From a checkpoint of a small audio frame classifier.
Data: trained on synthesised sound scenes: up to three everyday sounds over a background, 26041 training examples.
Rows from block 5 of a small audio frame classifier, named by matrix and row number. Rows with one number belong to one neuron. Each number is 128 + 32 x the weight over its row's rms, rounded and kept within 0 to 255. All counts start at 0. Numbers have three digits each. After the name is the row's rms in percent of the matrix's.
Before each neuron's rows are labels from the 100 clips, of 14976, where the neuron reaches its largest size: "top examples" is what is common among them; "peak on" is the class under the peak. Only what is clearly more common there than usual is listed. The data: synthesised sound scenes: up to three everyday sounds over a background. In brackets: how many of the 100, against the usual share in percent.
# gate: first MLP gate (model.blocks.5.ff1.gate.weight, 512x192), inputs 96-191
# fc1: first MLP up (model.blocks.5.ff1.fc1.weight, 512x192), inputs 96-191
# fc2: first MLP down (model.blocks.5.ff1.fc2.weight, 192x512, transposed), outputs 96-191

top examples: fly buzzing (48 vs 5); siren (41 vs 5.6)
peak on: fly buzzing (46 vs 1.9); siren (39 vs 2.4)
gate.27 092:128091103116126168076160090123067127134113117094110112163112119106121112120149070173102142131155126183128182109135126102117122110195069097140085128103148129106094130151175157138124153082126156174097168107123074151075134114145107124090219188108096147150147164150074079144120162162185194121
fc1.27 100:123072133133110145129144161160142159078117095157104104202081102127089140159157136152128159181092051165125114111211109131093115091164150165091139135134122101187110110194141130104123162144129159143132199142198162126108079142092110077108180144160142154137077081065062137156101140134163111107
fc2.27 086:171154150137116106110062160130132133216116137175119113172116168118101174153153095130185144142090127087155067173122136113159134108114167117149143124108192142164136113086093146138183117172131109156147094076127152065138121109100116139110153170181133106126163170122117069071089128096108116078

top examples: ball bouncing (89 vs 5.2); first sound: ball bouncing (55 vs 2.6)
peak on: ball bouncing (89 vs 0.9)
gate.214 094:143118205147078214085127151100131169110122123103098133112082155186123122117147063106083139134119173136168113141093158085152072108146100144146143108123151120131075116143165113139123211139086136113112131136045127149130163131124116116137113063165133126092225125177078110144121106107173118116
fc1.214 097:199132115150092076111150151076111120105111122138181125087101140145128122117144121115146161129146101112112118112138120127171084115129140169144079152115165141164108171125094164097121146128124113144103150113113141169128076087101159064104130211105130051066098146119106105098108152115174061091
fc2.214 107:159119121158110181122108149186171098123168152137118099094118141157124119145142165109125146096144089169117168086178069089140163125120121097088100145124075103078140128202103113100130072124086120096132096093113140117110088199102130129118149149117083151145116070164119153126163091192138105150

top examples: spray hiss (81 vs 5.7); first sound: spray hiss (44 vs 2.8)
peak on: spray hiss (81 vs 1.3)
gate.234 098:151100113070126147133156117138191193169147148135146094142139185177110174093133062098102178133138115142153105194075076101120128199109135126062111099152116154109160074082119123044137111085179131127078096168202152081158180099140145133148135126181127137123118178162174095136110076132143127136
fc1.234 104:161136148163135110117140128182109148123089114126141180154087135147133165155168107078099148171135113111162204155147058119116158139178158155123132123101127116146131161115133191148157141106178161111102147142062126080129135109095088167132180192066132124102100079084104164111027157146135232064
fc2.234 108:118151177128087119147103128041113165099163164138181156122133117097128113164147113160092149081125176141127130090149112138132162160120091123092115139129133130079102127111127097126188148105080095153146123145166108134149117032119101131101152138090146117139166160112132105103074042173148120125

top examples: phone ringing (58 vs 5.1)
peak on: phone ringing (58 vs 1.5)
gate.357 105:175199070133093141136114112183117105121148133143176074124131132162069123140152095053095070173165146138120180064130076146121116129161118126147222139148183121105151158160129113125076165145149142097079159178150117120144149119136094165141129157139116109058074104108103122109112109114134136083
fc1.357 096:109170151133116133120078163078084158124187142140175139128165177061130198108135181084172128136124128151114120146139183114100168154137141154093156122121159130135125130141130143137151131101126158085062109102100101171194156128141139141112133115096171123132105115132073128101058148178132114130
fc2.357 100:155120130118129187130135123140125108172128137143064133150109133148124129155110167140134088139146130077151139175152107077056148185134125126077076114093117099145124098104109102141092160117108121093108119127086134084120092120157145079149159104116148114096086109081163122139053111219071097099

top examples: beeping (56 vs 5); first sound: beeping (39 vs 2.5)
peak on: beeping (53 vs 0.7)
gate.235 098:116102099087088125088100102097131099079148127174150150130138170218188112100161182116108125140112133155122174113119110143099176113130136119148098128107099149080144091159189163122037147105089146101136116133125088133118179126082126133111135059127106121118136085156165153129182165108117105185
fc1.235 094:180105115078164099150122120092198158143190099169131156106190122114144118131155115044070093115172110061139163065130141157113163105122092137164127090125107096125165205118126063076161111110142100137089169102104121148134116183097128136134104159122149128154146130174123119155115096119159100128
fc2.235 073:082121125139143128170116153119160083057114119105089153098191101077146062140127103115188151098130069124088128096114165109145120068149184115107115144131164084130185138126106127134143091130169104094170090125178115149159130138133110102078170105102069096084125162123118118166147118155146122118

top examples: fly buzzing (70 vs 5); first sound: fly buzzing (28 vs 2.6)
peak on: fly buzzing (69 vs 1.9)
gate.382 096:119157149171167120095139124095090109137183129102082137093058128186155156085138124097084147097094103082101177117084163093114144139137127188134143170146149160147114129188168147164147086121069135147140148081141161156177132153109209103127152105139167166147111076098143117087210160119055123128
fc1.382 092:155146164186118125103119100101146155158137167099146125095101111119099176126183121169106138150137149095128151128131105117185117148095135143110106198115114122170108201122145155201197113124043114083112162130133139092122081162122127131081127205155149119096165163106128117090141124240120122161
fc2.382 087:157130082078101106129115133155127131178168106146090150121121120133072059176077111161120060074065149173121124189067133187142134134121094113115108116111150123191139126127132134093150173152217176116130148162165081123083118068129104153129156156140122115160163109098138141118134117156139129093

top examples: ball bouncing (43 vs 5.2)
peak on: ball bouncing (39 vs 0.9)
gate.360 114:117094190105156171174116155158174128077170171138201108060102075196135101125109136132053129124087168157062146138177184169088085140126158115121139139127116080070156159124190165136128083171106132114132179122183092128172094139077077138101057132109153151096105158107108164113124121143152159079
fc1.360 110:130154124144099145147107175080149053128089107126105184153170127109151194177070108110143142100138075155131157208156093067133133161162112139144084111033198129203094073106143101083147159106161154154085121142155106076157111149108092156082132102125137147090187089106120103133196127085111114108
fc2.360 118:150038097151152128182138150058135118149144137125103161146156055132103115110161136197130153119126082133134156112189140110101150150059150173134131103130064082132126137056163085134141178079182126065129107186155153153102166133133151108105182120142156181103127173143088105089110130150121153133

top examples: background: none (46 vs 22.6); beeping (32 vs 5); whistle (26 vs 5.3); bird chirping (26 vs 5.4)
peak on: beeping (28 vs 0.7); whistle (25 vs 1)
gate.86 102:123081108122107093107081182123140167142101229053130140152129118171110133144103125124124125127105093098154127129172127191130159128157130092103102171156169154110159137014094119121118106119144137123072133128081121130079146146089088170121114143149119127157119150188185126238127136102092147138
fc1.86 109:140124105156155120132169168117089171159112120095115143090195143112104187144126133077188114138114133154132092161124089135051099126084135077147144110137078179106171124146132166129135129114060128095136136159145168118139108085140148168111073182142099116092106134156160123171099105149167159086
fc2.86 109:177121125186062096098135129135128139105162181126090111157107096158145157133159113092136174095150129194127155171115099116167116092086095130075130084167120133115143161156125146069155115152114112108176072088143102112159139096124115184097094065120174194081152125109158124209183145089089139075

top examples: zipper (45 vs 5.3); car horn (29 vs 5.4); first sound: zipper (27 vs 2.8)
peak on: zipper (42 vs 1)
gate.259 092:137081074103146120151185103104053155163094131105115155137155153125167116092110130170054169088110151136112176143132080148152160092116138110140091167102058183140083168135116185196157059110092154139101063113155183193054157159180108139126158152100111135123137138143137116134082163076119125133
fc1.259 092:114086095135104117149121116105081103087133131167154180120113115149094093098104116144175102115208114132109144085052116084109109163198116124129115186037113112111114107122150128077159115118193146121124085164170130100163133163120169137198105153127122096089107126070150100075116174098071105125
fc2.259 090:162182131076128126101153116101217161153114090117140134080150149135081104127137148148184171165142152105083155172167089131119104130167132172124116094113145136108148156181083090128081157133115117134144170182136145117145157080158138094145122070090103113117121127197079123138165148147150141097

top examples: phone ringing (53 vs 5.1); first sound: phone ringing (25 vs 2.2)
peak on: phone ringing (51 vs 1.5)
gate.146 102:177189154108132114084118070194091126184121134116140063162090125152188187079096079137104104076124102129074156138109095106160070102123108181103146092157103139192125101170106082171151138122114143156089148156121119121165166154106128103104155142138163143118081110151134096117145156189156170126
fc1.146 100:139109153133141149167163094136135056143083177131095140096148168137098108187151194110104087109179092121105082119155174167090117102125152095159103132159135152137128139096145200127150125128070100129122105130079144122099121098118131090144169055113168118093171117144145146127120115079187167096
fc2.146 118:156152105128149077126098140112103204077110136124127105128160094208143144146165082120133106143057091141189164120161159147150160062082094148120107156166130144043158121115142138109088087145084161076179098119114153156131101137176117094154133166142111126146090094100104129130090090180177169156

top examples: phone ringing (89 vs 5.1); number of sounds: 3 (63 vs 33.2); first sound: phone ringing (35 vs 2.2)
peak on: phone ringing (88 vs 1.5)
gate.180 099:130102087101113113075107111163138148078109154136111093146178166179124129101157151103138109177090089081130129132149100149115102093107095164195154088121125164163119107104161152146057088103139167107109178094126164161097068140129140132179186136115132190131080071170113156164121194144104136102
fc1.180 104:100073098150146138142130187118165171133196198163109180127110185124127191149111139103165153140156127132133113058193146158127128079077087161119172152110119113105104095138142087092182103113130111143100060137138111149173137129146176116121142099128070120121069168128138075200152149139096120162
fc2.180 090:173157184115124129112124116132136098126148131107083120097105125136091065103236099161149141088141055113136190159176144075091117172130101115146169075139121124138106163139130159122090092081142154128074132103186197120151147141134024153138090123173151105121170100105098141150141122127146097110

top examples: beeping (64 vs 5); first sound: beeping (34 vs 2.5)
peak on: beeping (61 vs 0.7)
gate.95 103:097103155145164068138121132104135193087141148142111164082074176130169140107076146185104173133094118164095116163086173116110144113118176117161162151126127116112123116091120121109092089135141082189190089155086090136041104098115112170146123178117144163104101151119118095136111090094182117118
fc1.95 102:113131127151176102155132134093099109182139126119140073129148118155105153161146179092084168081144115093150102117125131117097163044141161145133153060130199102150110079108104121152115097096113150166123151175071029080116102101111123109133101100122124090164152171145184079173169156186145088122
fc2.95 118:108084120131131095122091174121107170145132164115103102111190049159103143168093134105119159150013153091147138164110151138177147181145152103150082174123109123116164128172202169087189074161134114124173080104131118150144177097134132175107062128108139095103140136178191092079199134139137125107

top examples: spray hiss (69 vs 5.7); first sound: spray hiss (26 vs 2.8)
peak on: spray hiss (69 vs 1.3)
gate.313 099:145105066120166153095086103105178180105077133164123158086090189108149143061124080116160085118199071180127117123137135151162128130121093226106105172110141144119055170114100158121153139092137151167128121132141117159173127108172112120140125084121052149104103133142130117127154127084095162102
fc1.313 101:121127138073137095153114085146165118175085188162106102156166195129145119149112142119091084123146151124138111124152147093096074048151101131150100078158123136171120088070114150147079141107169136092128148148109108079133173081114138163183184106142160120168105152108137095127156113076133118114
fc2.313 121:129093120103159192094106150104112119090091128149128111155113131148145091066120096082140143107092087103146119164132160131141078200176137110100148054132118126180178136167134170097109089127135195126157119178159108120159160118118088162138076134109098123100086144148138060140115053119152114176

top examples: zipper (70 vs 5.3); first sound: zipper (30 vs 2.8)
peak on: zipper (67 vs 1)
gate.112 101:098159125122153148092172106141114133161148111135165121159096197072144134115073160056115112117079177141125149136050123124111109153160110151163183081176108138064090101120068110140156139090072099136110085137190120066079153136122118116102100137154130169117074126179102165137163173120125157138
fc1.112 101:118126098099112128122126134137073144214102167157080170111110193182153110120117116065092187109110074119118138108201104153144132148154124139096092176168135145158170142132160055118149089093162148131107129180144142105143150155135178148106142170151148129169134086177101144161146116128173171153
fc2.112 060:140074145090168085194150127177144117083123077098143162139103154156157170146083144067145147173156123083182121085082141165134092155168114141157163116094128163084131156134115095124128138152119147151142195124157053132136144160167101136086130103154121115113124164167147135139097078149161081156

top examples: fly buzzing (58 vs 5); first sound: fly buzzing (40 vs 2.6)
peak on: fly buzzing (54 vs 1.9)
gate.394 094:105109094175216166194154148154122155191088108078179119159099168101145143098121116163113078088183129095093145116164134148147127154160124108146131135164139073099132146082098118169105134060122156071067142096135193157084128097077105080056134117079127186137093149112127114107140108170123129140
fc1.394 100:088134119120031100124170125177145136145131092106167153133160185147135125193134076104145111145163118101171182112110088171119093122156114118105138151051106104166140096104145186127144181125069147136197116136149063139175168100077156177124050109123171167133098108167185108152149115128169120107
fc2.394 067:104133119075136144132078130118125159123103130068167181048147140130043125136098129094121139113082115121097110143191097095050153110146065135115096164106163086121113106134060062087116162154151153150158123161139106059105175091147173098109158141112130195148156112143166130104173105158139190104

top examples: background: none (52 vs 22.6); glass breaking (37 vs 4.9); zipper (27 vs 5.3); first sound: glass breaking (25 vs 2.3)
peak on: glass breaking (34 vs 0.7); zipper (25 vs 1)
gate.229 097:144132136109068113102150155139197139128088153137141115150127091120161087190200147118146107133134155114142141134080133083133162174112151153171146126083127145162122106118124187121096124143118084134149056154126137093080102163152156166151111099181169079127113153165159129109132123153143107116
fc1.229 095:137106126133115143109110167108205107076165070185110101161063119100158157107128153153107042164074122113083090146196146120060083113162103112126095099160143084179146162133137106077096109167084074149101149173146168141147055136120104184131156076107165149109146121120058119140071145094161109101
fc2.229 115:114130095164112151194099093154108122067158154128109108095097139160093142102143070110070168069126162131143093164095148120188134115097103191103114161131117125169160144095096126158208113127143170102177095155133049146151189132077091141142153132174113151131154156086126100118090168118153198146

top examples: ball bouncing (40 vs 5.2)
peak on: ball bouncing (35 vs 0.9)
gate.68 106:157178154112141101095134158065137149097184134114106091097148122147143103156122151193167141130108135152143170140053154171155077177106112095153100116156112127169162126128076167117193086111151091203184139110121141125046163132153151119159112162171101110126100102150098176094154189137092116120
fc1.68 104:199096129132177176138081112145157152111104155158069111142087100061112077167096169146133129177139096152102133160078123156141152104161103148169159170151131130143181134169152100094176086166132123171179107103105114124132141117180137161111109132165147142100133109130139121114155168130128127092
fc2.68 100:103150133166117116167103089131114125069124099107159132146133170128154080099116095142148098144159091113155151120144100141108138134124181146092110121087142201147177105134035163157114128065090172174115171108160062119143076156167092105143115111135130070070111124041140088134151099137160146152

top examples: knocking (40 vs 5.3); first sound: knocking (29 vs 2.7); laughter (27 vs 5.6)
peak on: knocking (37 vs 0.5)
gate.151 096:115098158105051117110143151093081117123095157081142060105154099162129107152098099147142148146116142150153116126146088149139119095162130083155168145149087106117173147120113129121097117133171139135130142112158159120064144130107102106142142111097115109087223174134090096144176092098108146165
fc1.151 098:080148112093146198145098166176118144132113087130093048191110139129118142157129073126113093103168166148112123120120120118177115176132133145141059126120155114142133209104125160154122079085092117185116089168080098133068120119130162128139163152138096161122131129173134101150134107096150120111
fc2.151 115:192169139077089142181100099130179144130133150158087097115140140144122093131111087094166099187141127093128172088122150176105118070155074124156155132095123157200128144095134117124148134135087158130166087088070116175132110098154111086165120104086110112079123139124103149104118133134175133090

top examples: knocking (29 vs 5.3); footsteps (25 vs 5.3)
peak on: knocking (27 vs 0.5); footsteps (25 vs 0.7)
gate.222 089:136126114087072114115082123137155132116169094179162058085136137171083120073093130069158104118170126152133161143166105116088124153180095174138152159170215121131055136124130124086102145092124102100164106130163122140141100075165141151089155121100148193158079148155099091127115090097149118142
fc1.222 103:138189060082107133121201089116113118109038162086110146123139105148167079131120119117084102167119121125146163073096105174137158131115104076156130117119164146130164108186110123115081091089157118109132129187112084122120138150082130139142147149116144100123136128128186100129171091102137115143
fc2.222 095:114143188148145114159108154112124142055120085139126072135121109114066160123137138163116148109072096130114120154133121130158117081089135091130074142103121125131126157115137163151149128131153109124135155143090147139090171096153164110110124119102097128139060107119103113184155143105198127124

top examples: spray hiss (89 vs 5.7); first sound: spray hiss (42 vs 2.8)
peak on: spray hiss (87 vs 1.3)
gate.505 104:157131134107112106108055176118119187175128120027183122100130141191157097108134069148192140113146124126135156156110154078130140190145155088124078136084111139115129162104110152152133132156146209159123094083155130197158121082115132155109095110184178101141062080127128146125122110127140149194
fc1.505 103:166129126111145086108068122132085139126131074141117109141185147125090123110116148179100105150075141075105140121103084133081139115128099144097181180164081173149073106126104117143120095128164147122136165137123119079098184158171106166091195177173147127152210156108122134173197079143101158115
fc2.505 100:140136092159114172164098130139137200132091134183121174078109149147135139140121158139159161155107112083100149133143152092063100125112122183116171134133183173120097202125114113096142148146085100090165118111093158174130139102099178125175106139092048130133128127120173095060088161137076096154

top examples: beeping (52 vs 5); first sound: beeping (32 vs 2.5); bird chirping (30 vs 5.4)
peak on: beeping (50 vs 0.7); bird chirping (25 vs 0.7)
gate.396 099:099132136125168114093107136126174108094116085086118127167167117088153068046160167089140144170148137168123149167096132168137171107167106145067153104138127086057132100068124149153082119156145113143118154157075093105154122137100101130099151184107150137095151123168104120130179114053090079153
fc1.396 103:149095156107157147115064146139116097135105109148128169177065089127103074056118114170119159131068119107124099065094101135091088104098138104154163166129097123059141150163105132087084112113117146188149110155145095148176134101159098150165149162131128155147108125191105119080083118051128169088
fc2.396 073:107131129147194052152151108098098153140093100095112137144163113132119186167077082137108115125155130079162160127077174109161174099162193121157083117162054099133156146124093116132108148105161102094151154154103141166107087144097141121182092162160133150138161147109094157094082134130101114118

top examples: ball bouncing (54 vs 5.2); phone ringing (28 vs 5.1); first sound: ball bouncing (26 vs 2.6)
peak on: ball bouncing (53 vs 0.9); phone ringing (27 vs 1.5)
gate.434 091:101123141137139155144160094172122183136144123105181147123142142140146071144092051134157184122159144138150126227082163103083139071114126110123098124151094126099165147149151173084183094137149140144090081106148142119175112176150142189111100098137125124120064123152083123074127151137100129081
fc1.434 096:068098087147142137128108132156194180103138104155126070112135142202123112087117136090112150059159115107107113145067121085131121170138098108088133156119096093155178159151130163166099125142151063118095105115168127181102190155144163146104122113170172084130076145144136140163164132114153124043
fc2.434 093:163179135084146146151098107162138102113148215123074113143152109091126130128145088105183141158091148141100183137136107137128109067175160147109073079176067137128142148175143076152139129142165134140189156117137129099167091126082132136115138141148151081111133142118088103119123151130098111132

top examples: ball bouncing (73 vs 5.2); first sound: ball bouncing (33 vs 2.6)
peak on: ball bouncing (72 vs 0.9)
gate.176 101:091046110100107121155148174116145151100134143104165155072082113174148133112166171164131165127116070131102203146138150126074057181069098129084093191141147138176184075159151130092137126126121145089139154133050178164143149115154178089159121146137070153147138145164156165111112083154118115127
fc1.176 104:111210102163105174096116103139139093124186184138076125149184187142206050116139107139174167132151136160148130124120139117148173141171157103135121116110124162159110097232093114174076096147131148143102094139146137089132079155104141071138106139129177138067122099145088135124131189134140102097
fc2.176 115:155134115139126098174189167118104178134110098125165132132135106186099152175078079083139106136088102112110156098115170133098130130109116132128139127058172130158161094139115146153134184147173113053101141149167158166181154126156138117145178086129151102165146152160136177148145123105098092119

top examples: beeping (57 vs 5); bird chirping (49 vs 5.4); first sound: beeping (32 vs 2.5); first sound: bird chirping (31 vs 2.8)
peak on: beeping (51 vs 0.7); bird chirping (45 vs 0.7)
gate.0 100:153106158091154220110099124073119139142131118121123168120118143144102146129185124146126168093137161199121146140111071111130069093111117101142128128152112106096187144145120071104062101138135132163138088164180123092049161130090129134086171107128119181147097083171113139113126132144147095117
fc1.0 102:101165102079105121164130158115198122149159112146086139119136124162074042156118109138128158134089104188110129140204119117133088122170177126137146122146172106165063109114174113147129114193118111122051119082195112173140135196187092133115110110068145123134119154173104161136110143173155116145
fc2.0 094:145074173079153154131154165164062123087096145125133139064110113202103097146033165134122148087148076176117155100126150130151137064052151132136081114149098183108162166135134084117121157115062156096175190138116177100155066138126138185141073081131083145126106127137085111153122152118163114119

top examples: beeping (32 vs 5); laughter (25 vs 5.6)
peak on: beeping (28 vs 0.7)
gate.436 101:135115128167157175130137141111175188105102158128139157092102123094163072120114153140122172118116094139170042192141129118153093117112186082107179160206173073120145116108138125100079118128097120131155092127108068110098181160138127135117083120145079180127102048051079142141060133053117170104
fc1.436 103:121093131133158119145101139119118135129083152120078140154136065132121107086171086106160106171103128112134149167120098165178121123128110093125129108110091083110118105100129098114155141116120077172190182141110161093139091157173085096135105111139133150129140141143062124198095167129169159198
fc2.436 109:122131112056140133117158123132091151105119128138165062160093092161125100124134168160154144112122182190067143082144154134093112200137059163105104158164151138081151125134089098106139145130083143112072098120176120060126125130130180203110110150151131087140116134200130050140137128088148166157

top examples: knocking (100 vs 5.3); first sound: knocking (57 vs 2.7)
peak on: knocking (100 vs 0.5)
gate.342 110:061120097135115131166149172057129136169099137108167097096095123132133109094175118146112137114147156168182128163155078124155131148093167114131162120142123059162080085118142083134161086081075149132140142117179109109090181127093168075145136148145097168174139120135147083054120131127179198167
fc1.342 106:128079090161125132097123143140123087160132167125158123139134131188111184103198171077159130171122126144081096044100106154097079116126095138145104120066160142161097141168147141104152118122106149150097131111113123140091129197137171110107146127109140141165094094155198170116167072134122102108
fc2.342 116:125120138113160192146134094155114122150181113110134132139097039158170148114198064108132110090124107112130096147163164184120145088185128125113108115070068090141135144111109134165125133175136161177131130178098085155104168128141164068185174116118076107165123084082132131124179198101130123126

top examples: zipper (50 vs 5.3); siren (46 vs 5.6); first sound: zipper (30 vs 2.8)
peak on: zipper (47 vs 1); siren (46 vs 2.4)
gate.480 111:159137182106128136122127160117057119079173154177198173142168143109086106115121133119124173135089087088115105178147161147171163136064093154152070145148177151120137123116118090162139172152118108145125108078151154141140076100158095086148131143175092131129154103137143111177127098117140144079
fc1.480 117:148100141170177047102153182124113140129088164123165160174142113168065124118127153195167142094140115128133119131166118152148149117085151133164147072123137087122125102131165083179129172111111139189085106113071168168160118117139099079119184144070147158201149157113101113087074072134144122136
fc2.480 123:119054127181137128112075103138108120103140160083159127186103077124111152132123122169041127093082150066136142112212125088205067151101121143092076155106167111117061113092131129160148175074116155156149125114102121110075097115091115096164111120176116110116133102164180145203170113103107132198

top examples: fly buzzing (41 vs 5); rain (31 vs 5.4); first sound: fly buzzing (26 vs 2.6)
peak on: fly buzzing (39 vs 1.9)
gate.210 088:172142097152212113142191116161142099105138155125124207124170131113086113160170121119135135074145105141047146126118119035108155136134108071110098125150113178088099167121066176182125143100190136110107165154183139150131090121115123114169163193157087211107123089095129142116149118083142145102
fc1.210 097:123104132104132140169066141103137102162112097169168127141086163164100078131162150093122116145088080133153075072105158146145133127161151112189179183062163076128131151125112138182112101139127150173133124113114111151161068110145114173124099118164095054118119088102085157109134194050196137152
fc2.210 097:041118129116162160193157097168133120120107153134159131119156136093151195130101097165075119107201153140097136148092117136108101140125124127142103124157189085108143168134125077126091177083116149161168086104150106121118147138180136151108088153178166122070100150115148104120151085128111105090

top examples: beeping (38 vs 5)
peak on: beeping (35 vs 0.7)
gate.218 099:095102126148142119112147136112144144141102112115174127129096172158158090143150143188141125118194137201103105098111139146156108062145139111123133120139140120052071121171108105122085141165125129078137163138119087097112176098089179083116230149187148098138148062153115120155076185166105061167
fc1.218 099:104141149113144102150140098122109171123173108136191039165142198154153124128149114131146122162090194140156166159122104061149079121136100042157142122073163152118130149156081135151157072136129089106146125174089101150131128172085128135143126121114123159152133175150186123107158198095100117139
fc2.218 078:105104095154080088119110108123101122135166050105053176116140134124133165082137120116163152140077062081119135130092177136101134130149160129122102137193134077139122147061137134100124133094152129125142133154130119178133210070147088081155200131094179143107119119102147089123153112104136166083

top examples: spray hiss (45 vs 5.7); first sound: spray hiss (25 vs 2.8)
peak on: spray hiss (43 vs 1.3)
gate.144 100:138087076104160017100149174120142167115155105067119096135178060171201098131138145173119079111146108148147127172070155124178071165150088129140152096130073132104135116125075166115074178126137123171120106145115086128154085145133068133170155133150138136184090166127166138127174177171165114133
fc1.144 100:147161127131123160151075119119149149141172161128106117144127107152085085116115109135160121094116139074100176116141123095132140060057134139060105134160219095058146115122140080126122139140146126062182125077085093097120126088104120107143176100139204165105088079158150166150127094143073118145
fc2.144 114:117136127137124140166093091124097131116146088069161159150123149123096179096174073131087141121107153220079113158120117121099207165183105142123128102124142144125097175038155134128133118154134131141126183185142117117065158129122091143151143172091085128134145136124169116085096074081148176148

top examples: spray hiss (96 vs 5.7); first sound: spray hiss (55 vs 2.8)
peak on: spray hiss (92 vs 1.3)
gate.201 102:148200137181161156128128116119143147084099134070135161093108136144109146083095142162160110083112170133120118138144155130095091096068095121139167132142167112133121161116084145170097115106125164172123097109091131115121176182098147099130165159171128132134073081137165146125126162162135086130
fc1.201 095:175088080098117178112069131095170174149119084220158153143091097183110096104116160126210132154130140156132066120046132167130098141160180195103124136148132106087107088151151141202101059116098103122142156169137146206110116096135105151090116126090170157125148095149137153165142100123157095113
fc2.201 121:159156215120175127136169110180094098120092175112173077112084063151132116148100151137048177083159097126134150107152112179111102132052202172160092151154145098129129147090100104109133128153113146163162123093096112111173132075131081077165097129137129130135129107165124123094141094143114158111

top examples: knocking (96 vs 5.3); first sound: knocking (52 vs 2.7)
peak on: knocking (96 vs 0.5)
gate.376 098:096143112096086159152154100084113163174035126057088111063167150077156116068129087136092117168118160193135158123114136047103062119129161124121197105122104102110125087171109119124159122134147150142196131124100094063145167087094143200144083097110190148126133166103129179163167100157124145163
fc1.376 102:078151142078071170124156103088096137105161096112166147094123128107111146103119104106168213153113145143157097122127136118121144159157123183109186149200144128102093095175075100102074100141095101131142111119172131166130172165101130116107086100112097122147081129103150144049114149129213151146
fc2.376 106:149130055127170111105139170195163156108085082107152107177120111087136104133154169154154137176085124094115116090097114147075141142083083102165109104117116067096137133111150128089211164150123218114089153183144155175116126127120088146069066115130138104073114082134145105152120102148069125133

top examples: phone ringing (35 vs 5.1); howling (28 vs 5.2); snoring (25 vs 5.5)
peak on: phone ringing (33 vs 1.5); howling (25 vs 1.9)
gate.104 087:161088155080083112154155149080173161140119128088149085180095167145083083128172167157147170114123178142102148117077157132141135089149106176171088149110077136084164128129149130099110124114077152151150184092107144160179177128124120156133100059165160159129160133145180156015123099120159121147
fc1.104 087:116051075152106144123167170148136141165150150107075112121107118078145119119095123157112110066159160162163134118141159103138115117095108211156088126177053117112164166119118119065103121173107108108102137114092098100133117140107134097127127166168108148070127125084184156104106125163132191117
fc2.104 072:143153161112135124110084114124119152110100094081160156140097131088163105147111146067185187118114118175161148141092112110098085181128092100148163159141145150151147130151103187079147058138145105184114144125107161143128111171131160189126159103161167058180124177096163070122092088140146073138

top examples: background: none (50 vs 22.6); whistle (33 vs 5.3)
peak on: whistle (30 vs 1)
gate.403 102:122154123071094157136175121087134133118147077159122093164104138151138118105085159057044103138126107128186152135121183128182172125125159202131103235127083100172123111109180130188176117089093160124121127182118130180109115152100144143163132075109163117149145099131175136116096069123104115102
fc1.403 103:132091142165167102125099097154133142177108106137143197113120134121179153155142152170118094116126106153086135138156125134077132097065181102121133065101145152127120164151138130106119167213166166068104158148130148162089151140124165191082104102114134062160100134119141082159138127125134114099
fc2.403 132:138115158087192121068070113087175146171119128193156101098129041053169137104099150120135097111148120108152100148111127129140095089218150116155081149102070142115132119129142137127126099133094117106120189102165195153147176073128171123073199121139099112106139110147120123123111104115108098187

top examples: spray hiss (88 vs 5.7); first sound: spray hiss (54 vs 2.8)
peak on: spray hiss (86 vs 1.3)
gate.456 095:112101190116150152174132142141137164121158156136119121124123181105112133156142165115129107078166156091103103139086154135097121123098117082143072105141128127145177111149131116163180076102095156101110076116102142085091104117138096106117101142153135125101152110114140115123207124112129155147
fc1.456 096:155187126113131113114076148119103166150142120162150182144114055134104154141133129101098111099116079139090097092087064140147164168094088179142190080110092126131134123113171157141132166093133175191163133099135102123146125158086161144168124115173123065120067106177168192186148093124184139070
fc2.456 099:151169144104127153154074148146143145191129167096142111164126086067126124179115085140138144074088209117110097130149067219095129121131179110175083155075134134138141099160126153118093149084138087136097100147099124143120062084135139082178151130109112141149136127116101126194083127131107151133

top examples: knocking (43 vs 5.3); first sound: knocking (27 vs 2.7)
peak on: knocking (25 vs 0.5)
gate.240 104:102117164157111145068126103123127191153115131133137103065130158044103132113149119136145139134150149089143185146140135150110073170081100117116137083127135185109148151121069127107127163179060178124158175182151129140177158173126103117082122166079060104135129086116156130094190166093171074107
fc1.240 096:132129184145119145135111114119102084095081100100048119137104151108126109100109142109136177147123157148155097187127072110140144101105142150182040099134124090097151117081195133144129140123149154109103133182096114101114117243121118097154080083113197146101175170140145113137158139145125132160
fc2.240 104:107052084141133143022141167140161105153072142090169141096104143201085115108150151108132100182076154100148189163194128087157152113140119096120182094202172192080162103174105126137155101128122140112129124167182144097130110096076120144082079115160162144179156124100133142109080082148155102091